config = dict(
    arch='resmlp',
    model='multi-label image tagger',
    dataset='rendered solids tumbling over patterned floors',
    train_examples=195000,
    image_size=32,
    crop_scale_min=0.8,
    horizontal_flip=False,
    translate=0.06,
    norm='layernorm',
    norm_position='pre',
    hidden_act='quick_gelu',
    mlp_ratio=4,
    layer_scale_init=0.01,
    parallel_block=False,
    inner_norm=False,
    patch_size=[4, 4],
    conv_stem=False,
    layers=8,
    width=128,
    num_labels=47,
    init='orthogonal',
    residual_init='none',
    optimizer='muon',
    muon_scale='original',
    learning_rate=0.013,
    momentum=0.85,
    nesterov=False,
    orthogonalizer='newton_schulz_5',
    adamw_lr_other_params=0.0028,
    max_grad_norm=1.0,
    max_steps=21300,
    batch_size=128,
    epochs=14.0,
    lr_schedule='cosine',
    final_lr_fraction=0,
    warmup_steps=1060,
    weight_decay=0.008,
    adamw_weight_decay_other_params=0,
)
Rows from block 5 of a small multi-label image tagger, named by matrix and row number. Rows with one number belong to one neuron. Each number is 128 + 24 x the weight over its row's rms, rounded and kept within 0 to 255. All counts start at 0. Numbers have three digits each.
After each neuron's rows are labels from the 100 images, of 14976, where the neuron reaches its highest value: "strongest on" is what is common among them. Only what is clearly more common there than usual is listed. The data: rendered solids tumbling over patterned floors. In brackets: how many of the 100.
# fc1: MLP up (model.blocks.5.mlp.fc1.weight, 512x128), inputs 43-85
# fc2: MLP down (model.blocks.5.mlp.fc2.weight, 128x512, transposed), outputs 43-85

fc1.112:124154151127096104076113135140150141135121116100153116132098139101104129111094134129163111116152114137104150085139118119088155108
fc2.112:106133107121160173119165117162147115104148132113135152101133109072106122159174121138114106127124137124117120148160174150129157122
strongest on: star block (41); disc (35)

fc1.310:104143146133102152097134085102121135146138141156140099139093122132112125126107092127184107139140173153132172094147148134130132121
fc2.310:140098166109133109165159136149221152111069141119127120096157138105159132140181148127127178095156139087116099140156129111133105128
strongest on: star block (60); largest object: star block (28)

fc1.279:113167159113143109132139150114132104142154134125128146120111150097138119118105130154148120106137131102126164175146123127109150102
fc2.279:104120157165136161093120073127133164116160141125114140122089115100126133150132132101115106150110122099134140161137165138160107115
strongest on: pyramid (31); wedge (25)

fc1.280:130076100104116121080123165125142104144121142137121145120174129115145117129135154146066158132093151137139144120139112154086136115
fc2.280:133091131159117092155136137122114117140134107139144103135076093103130137156113179140172080149109134136124101136175129154113164109
strongest on: light from behind the scene (59); disc (25)

fc1.189:150110154100127123159156119138138124164128132135091128125116121144092135114133131075136138145138109126144097147137147092143135127
fc2.189:130102123150109108140170165137125126122138128118144100114118169144154119123138151208161140139120119103094156137127145160145116111
strongest on: sphere (33)

fc1.373:139113167096145146120110108122106126114176123127085128119129110082154103167140162126140124076145073149143137124078095162117121102
fc2.373:135113112137141149096150105101064117117180112101127123146096132095136189096102114106155105162141127104114083124119125127157162172
strongest on: pyramid (34); octahedron (34); cone (31)

fc1.366:113142114117162125139096115116097113162139109137072136144132145047135110130114121152106105126074162135142084152116122103161128114
fc2.366:117117132128119134146121113137072108100146067144092138125131157122156111101119117131116130153113173112123135108126086143138116146
strongest on: blue object (78); count: four (53); purple object (49); jack (32)

fc1.71:157116138096153138130121167170092146156138088111120134171164101149113111119101169147110115143117150103162078122133133128132115122
fc2.71:120131147165124105158133140075182096108124146125133088066124121106145150140140131133122133100155119174118123177135128170146113115
strongest on: sphere (35)

fc1.415:097149167130150132137113132153133119110157126140146083070106112127125116156155141095131094105146128106088107129139112124134139141
fc2.415:118152143135130176109124137152093126144146129092129147158160089110120133110148122177089102114102150135153164130114114077155157088
strongest on: light from behind the scene (54)

fc1.382:119148127109108104170142103097152133114136098148142128118159103127192100135127127113113076104136105205124119135137154121149137119
fc2.382:126081104101164107140146131146144106097169124104122142121114102105113122158155137110158113098147118093105139176128138151148156168
strongest on: sphere (37); egg (26)

fc1.56:153132101112129113122138140161143110129137121088125161131073145151119135116134132114148076127121123113144138132101131088079135113
fc2.56:153158150125152155155135131117128123116134131126104146122151134139127143109120138106181170112090100105114112113202152122116139103
strongest on: torus (40); egg (28)

fc1.504:139104128144164142154103124142156063178123159099104119111108123125118162130113147144128137121113107115128118122110106118124092065
fc2.504:139168096131154141137147101109156156098132129099126120135122159074145118098101139137139117077164115135088132121142123097155137127
strongest on: torus (45); chain link (31); bowl (26)

fc1.217:147128147156090124117110107142136148108129124091098082122120149122160103188138109138161149116108112105182153129149158119125155158
fc2.217:130102130153133123107178109116136111164134099168107156131113127144127096148127172135131137167131112145114111145111148090170127154
strongest on: light from behind the scene (89)

fc1.474:144013162095144107143072132144170069086129140117131138140143137122127129136111141104149151123113138142102151155087144092124144087
fc2.474:099192125133099160081105120097114155145145125156148116109103133099108112149124114141105141115154121124127151123107070111091127143
strongest on: pyramid (37); cone (35); wedge (27)

fc1.276:086127139144121152111146129098146141102121104150047134124138125106158084132099105120128108150130164131140152112116150162097140119
fc2.276:153152102120144107101095115168100100111140151114178139107150108172096146139145128106130140119133125164119093158095134148122149126
strongest on: teal object (92); count: four (58); green object (40); its colour: teal (30)

fc1.113:103125154134126145114078092134139149148101194127132104148115147115124145142131118162147126162113115130134100154150121140149139165
fc2.113:168124110121151142110076149113171102132169089138158140142105129119138168097113141116123104070135129140148166122158156130098167095
strongest on: star block (50); jack (33); cog (26)

fc1.170:085139146091105098074138131123092127152123123120121101138126185098123152136097134105074147153115107172113127127140097127126144095
fc2.170:161142153151133148111098096099122111114143133103156179171126074109124164158135149149148152126156111097116138090099110101140111112
strongest on: torus (59); white object (41); largest object: torus (30); cog (28)

fc1.384:142133125094186141142141120145096132112107123210093096160139117133127145119104135133085141136141106110117133134140134126089160185
fc2.384:071150159149142121112141147175111141081137103174141140119093117157120175113115115134136128077157122104208140145118114142161136126
strongest on: brown object (100); count: four (48); spring (43); its colour: brown (33)

fc1.28:118135171167135116102111139139120157146103149094117121180149127126140137118137064125149143115139148135122109189138129158107179107
fc2.28:134138118122162144132109125092160122142115167116132125174144151129120134147106145116118140146100137128162095135105136086103126128
strongest on: dodecahedron (41); cog (29); largest object: dodecahedron (29)

fc1.413:126137153116169147158123161178114168140129101174141118152160124108096102133123150126118107127094124121158110158138130154132136131
fc2.413:122128125122143130095107167147078142113126101134169101153129130109119114089124118126129139139173137127174145140141096133148126128
strongest on: brown object (100); its colour: brown (55); sphere (32)

fc1.360:107112138114144068125125106092138134094154132127118125106158160127116155142142147082120132135131121115151091100135157124117136173
fc2.360:154119103111106160156132111130112137151112120147135138122084110133132093104172126118171117126131151111100120160156110154123128118
strongest on: teal object (39); disc (25)

fc1.226:126118181122142145105088115110156133131134126118142127116119132126108130103112170182137156129137125130184135103101092159111123095
fc2.226:127121123115163143141119117100124158092148129160118136088147105086128168152146096147173141131105174147124161144128126109113116115
strongest on: light from behind the scene (80)

fc1.473:129162132074135114127129107155130147107124154127151106123118097094134149115117152084124123100113133139122101139139084133109083123
fc2.473:128151134130085119107100146114149142093112063141131187120110161131105086124129146178132157141114151147122099145144202099121149123
strongest on: light from behind the scene (66)

fc1.233:133110169136108139120128145112124123099124162127164134188099079143144110109122123118131121096115136102139136125129180149065124136
fc2.233:144107133096126108117146129117122134149126072152130099093143149129141089128097140102142137122109129139174122169102152179064145094
strongest on: blue object (49)

fc1.380:102092141172144145145113109143117118110139156170131162144111117123143116168100123108086132102167077110126108122105124120119128080
fc2.380:098134102119104166124141128118128175159135068113168140092104120111119114153142098133140122123106139098086133117163144147117141146
strongest on: pyramid (25)

fc1.502:117180146109134109142108144116106156162171117113163166154119155146117118140136116131079137183160134097116105188156127149136154117
fc2.502:132086144144132159131120108166193141107130115106115126135141159149138116133110159125142116093107174082136154120101111123130131145
strongest on: capsule (43)

fc1.182:142137112174130131130108156142118126142076090138108111135156113123079124171092162104117118128099129143114130123142104118151104124
fc2.182:157116131099148122163088154125144140101149124092179150152121119115211155110121110110123115128125135112150105134134144156152104117
strongest on: sphere (27)

fc1.191:116146130130073121150118134116107128120144145147132114093147106076145118126128146133104139120111189141135130121132090169074134141
fc2.191:121087115102197130160141139102133161120069110156143165129116134139135116138088119155157152136112080129094150130147180088096123128
strongest on: count: four (49); brown object (41); red object (39); bumpy ball (32)

fc1.8:071114135131134114096174082118072136128151151144133127125086152111123114141107143128198094084111123104102153143114140119073137100
fc2.8:121080128175110152118119089091103140190120151127110139116104130129161121105125121127122182109117132087166125130178167152130101136
strongest on: pyramid (33); wedge (32); octahedron (26)

fc1.368:157132125132095156111099115106124069143120122105099136133141146099088153162114181134117145156142106124182156166114102109118130099
fc2.368:104138139093127124103113121152132142171142143165153097109105158154142095157118112121085126093120136136122100117160150126105125120
strongest on: torus (38)

fc1.311:117137163133143129116154118105167131152119105157104139105154138104038099120111167123109114101130130156108119189132127135085113132
fc2.311:165134147139134108104140097093176100101127101139140099090093108106115156146133151119133148157126122115123137173109136101137096120
strongest on: count: four (53); sphere (52)

fc1.4:133141101145150056115102136111137149135142091099138159153111114156143127153134123111142140151162112095122156125150103156133099106
fc2.4:146106135120123174102190106164146095151174123103141110176147122135136108119124148148131103098096141089161115122122085102126145110
strongest on: dodecahedron (32); dome (29)

fc1.361:106147117129119144147101138105175114087166123177123100095170107098147100146112135117155105135149104108118121093090117110125144125
fc2.361:147104097094105123119125180125090152141096147111145128174105137160131143115093121095080126117150159177153132160073109119129095097
strongest on: dodecahedron (48); largest object: dodecahedron (34)

fc1.143:136135155103150152174126111133094093148114144113118127150123113111123120094115152124088070127092096070111115167100057100130137115
fc2.143:104130128133113124155132118156138133083111094073143121121135134166105130153148119116124186126155176165104171115177178144121108155
strongest on: torus (42); largest object: torus (27)

fc1.269:103139094134099100110122127143132130123126073105110168138123129100137121098139111136130158131105108147096133102152145082123119094
fc2.269:132109135112144151143132140119145088118134137123107127111131140082113159103185156167148131084133149122147114115141110118088109165
strongest on: dodecahedron (40); largest object: dodecahedron (27)

fc1.402:146117071089134121130148108134131125134135139090129138116097143126144111137099135132100118165095134109157161054130097112169153118
fc2.402:129169121116114149131129098129123109090145138123114102123151171137179106132133173130122156162145073139104117147151124104194130104
strongest on: torus (32)

fc1.2:105125195121121164139116116106134077109126155136156078155078133146112140134130095098103114142104123174098143130107113133130174144
fc2.2:138152092134130115121113097103134183144116103137117144106149105121142107115152128135153161117166139159118111164103161150102116094
strongest on: star block (56); largest object: star block (31)

fc1.16:107082143142109076105140117134097141115124115157122114123098099146115112158081147126105098143132125165131116136150158124082146111
fc2.16:136109120134159124086140119121121143159138118137113149167134140134142150136120131163119142130165115162097089122135106111105153133
strongest on: count: four (49)

fc1.256:173121136114137173155127139127173148108094104110129121083104110110120140123154124122130149101152124149150089123122137145142130120
fc2.256:122083123161131097109108135112117120165111110154135098149148148114112099144111130099130118135123136115143131121172127120121104126
strongest on: sphere (41); largest object: sphere (26)

fc1.255:181098156102150156186166151141102108110136103147102120149113125136095092155134117111082154114094128093110098118098129131143092128
fc2.255:091177145115122119071116103085170110119126134135167128150132084107149122124166113125143101128125124147133162167146130133122114150
strongest on: star block (31)

fc1.306:152137099112123110157079145157146103150116113138143148150140131115135131141201157111136127158084170149100132105150130120150113142
fc2.306:089083146126078117071113125165109161115141130120100146122121136134124143153109143117077146131141122110138164154133135094125084107
strongest on: capsule (32)

fc1.117:108146154141089131180125060069071121152130151121149142119101137098164130154132151129169114092154108207139144115109120122120130095
fc2.117:163065117145143153154153140096165136130166138108139112065136138087077103135089113124130114133162101106147088122146148136133096087
strongest on: star block (58); largest object: star block (26)

fc1.499:137136164128107141130093102134119121123137128116122108122157121078095103108123121162100142159088126155120087162149131130109120131
fc2.499:130103119145121172081134163177132145125173121126174116114127113084129162092144170097149122151131148157155136109085135127115138099
strongest on: light from behind the scene (53); torus (36)

fc1.354:121163123101101132183123111113182134138138120130179127123128086132142120113138133154103137133105140120126074128098138103134134122
fc2.354:133115130171116087116141118128101112163108152132107097120121181129124123112150104077111150141167182126152151169157113150116134125
strongest on: sphere (50); largest object: sphere (30); bowl (26)